config = dict(
    decoder_mlp_ratio=2,
    decoder_bias='qkv',
    decoder_qk_norm=True,
    decoder_prefix_bidirectional=True,
    decoder_connector='mlp',
    max_grad_norm=3.0,
    warmup_steps=180,
)
Rows from block 18 of the image encoder of a small image captioner, named by matrix and row number. Rows with one number belong to one channel. Each number is 128 + 24 x the weight over its row's rms, rounded and kept within 0 to 255. All counts start at 0. Numbers have three digits each.
After each channel's rows are labels from the 100 images, of 14976, where the channel reaches its highest value: "lies over" is the class under the peak; "top examples" is what is common among them. Only what is clearly more common there than usual is listed. The data: close-ups of made-up surfaces with and without defects. In brackets: how many of the 100.
# conv1: bottleneck pointwise conv (encoder.blocks.20.conv1.weight, 96x208x1x1), inputs 0-103
# conv2: growth 3x3 conv (encoder.blocks.20.conv2.weight, 24x96x3x3, transposed, each kernel summed), outputs 0-23

conv1.14:120135125179125130101144151110112129147109125127125106104124154139125104126118123128160102120112136085120151151145154146186079167136142133104115143146118132132183112149143105092115134097102169138135148151097143149142152095149101131135146079129161122085128122165127096132107156156159156165086148134136085133132141
conv2.14:130144113146119144112123113142102088120098125096065113080116159134126121
lies over: stain (97)
top examples: stain (99); circuit traces (53)

conv1.88:138143130111109120147118095132096124129099132122126122130120096143178128122150117095162153120112133159123154131125178147178126159133147125131130122136130146092101133113124112105113102132116188120169117105137166151140117126131153079179158124128080116167119118164108128178140213122120134144125118165129093186186155
conv2.88:125151112147122118111118109171155114115159147132116181119114150115159180
lies over: stain (100)
top examples: stain (100); circuit traces (48); tiles (27)

conv1.7:095151096140101132148146106122115126148130089116122136126140146130117115152113137157155096103118118102100109132151096067127111078119137124134106137109146137137114134119079138161100072153109144147137112138119115165088133155111128115151128122170150140133120094134144123142132126078125114112110110165175115128134113
conv2.7:157123129112097181129107077115138080127096122142143106105131115119113146
lies over: hole (55)
top examples: hole (99)

conv1.1:060082097151153137136115119170180140145121151164056115124124118117092143103118161120122126133134113180161141089133156124121141147158146137125151142105119143166152115172128173115126102145135140103138128114124125133147103107116140139117153134139105118097107111125128087094103119141100133143140147105115181126163083
conv2.1:159116117116107109152107076107147093094145165099132104157138141131145114
lies over: stain (100)
top examples: stain (100); circuit traces (59)

conv1.40:147061125141131133086186091133149119115126090158146157106137089131147122161110108115136114143119098127160108150117134142128117113129155153120126140097131129103161123118151119101100136158108099145127097102124130103104114130163149163132180135108158119149106146099135135154123086162134138116118132111118102162092145
conv2.40:113096125158080106159124137093130162134120118148127099153089134133148090
lies over: bright spot (46)
top examples: bright spot (92); tiles (64); wire mesh (35)

conv1.34:123130077111094118146136102054102110105123117125100097105149116117139121132121139137073116144080142097169117154159084150109125156128134162168111139146133117139121158101178101106109108170100119186096112164155157111103162127177130134106121101111111103124097130080142155119139141133137128123135113119148148134146150
conv2.34:118125120160083127121133131116136132184158095145171130150145112110094106
lies over: bright spot (50)
top examples: bright spot (82); wire mesh (52)

conv1.4:106114162137108161126103107134108103114118142150148111135126143132141128134088145148165120128083151121126101148144121130134134148096119136105152131127142164134121074051133140138103107124134128073134090099125153102119114080158148118149158102143193075128113161158128172085161135104109122138138139098127079143109109
conv2.4:105132157137099132128130168119164166156158155166088129134119117100143148
lies over: bright spot (74)
top examples: bright spot (100); wire mesh (48)

conv1.11:159142166134171150082166117155154099114098106162118127128150153061125140145085133155137128132116131129128112140160096142152083127140130154125131145090142099153118125121125110156141136131131133103108130088123108107144086146131147094123104112121133124112131100125116131138111144145157171115113162138117142182160149
conv2.11:119165142113127105095120091152110128138082119124098113157094117081112129
lies over: stain (81)
top examples: stain (90); circuit traces (54); tiles (29)

conv1.87:168084124142106108127135132161117099133122086092135136149138121126120101114156094116125131156108089139132065157103132091126109095136155161205120147141136146140129121118082114190169093150144121108125147113117097119121126159129130079119108102123113130103142164089166138144100140114110119163152144102157121111154075
conv2.87:124156111110095162117132097115102125119118116111059116124105133162099116
lies over: bright spot (33)
top examples: bright spot (75); tiles (62); wire mesh (36)

conv1.31:104116157101127145133179136146155130144116117133132166160130153085080158123144134140131094122101147098161126128156155089119144148093181174145149089129180121116120163154160082082124143110134146105101141151110109157113108122135122145064138114144109117114109110121130176122181128134110113134125114139155132148082135
conv2.31:122158162108141135115117122138102137107138117154102145064119076115106133
lies over: bright spot (37)
top examples: bright spot (66)

conv1.95:148124149109153154120142151151104105112119105133092168103120125139142152114157124100159114126142096128154095106151162166124173129115163149129154139180107098131210110113129141136079120135123095161151098116109190103124152125138118122128107098130116117132149129099113114116148119108122134146148138114084101107143154
conv2.95:128163167120112130130142128112115133096153135157157118095196132120114104
lies over: bright spot (45)
top examples: bright spot (100)

conv1.23:099138184116164102133140142125121118116152117109118123100147146116155094133145138115139111144134113172118122124107133130151089088138122149123157133081106126085170110130157140121167094132124109089139112119208127176112124095096113094118131147127143181109181137113114145131122120154075191137167104175133173115132133
conv2.23:098114146135127093129152149112132108099106154126143164160104181139090129
lies over: stain (99)
top examples: stain (100); circuit traces (62)

conv1.49:090122153136158141103123096150174170117125130154148133140141105101085127121118096083100146079112148168129125144123111127159158154149126106120134167121186136117120089126168162126116131144144132160110135089131117132112157120129138104115146122131142126135112137161165095098135128136078152081102121091134189138112150
conv2.49:151108111131117110118110100086113087135123127148084105168107138152093149
lies over: stain (94)
top examples: stain (96); circuit traces (40)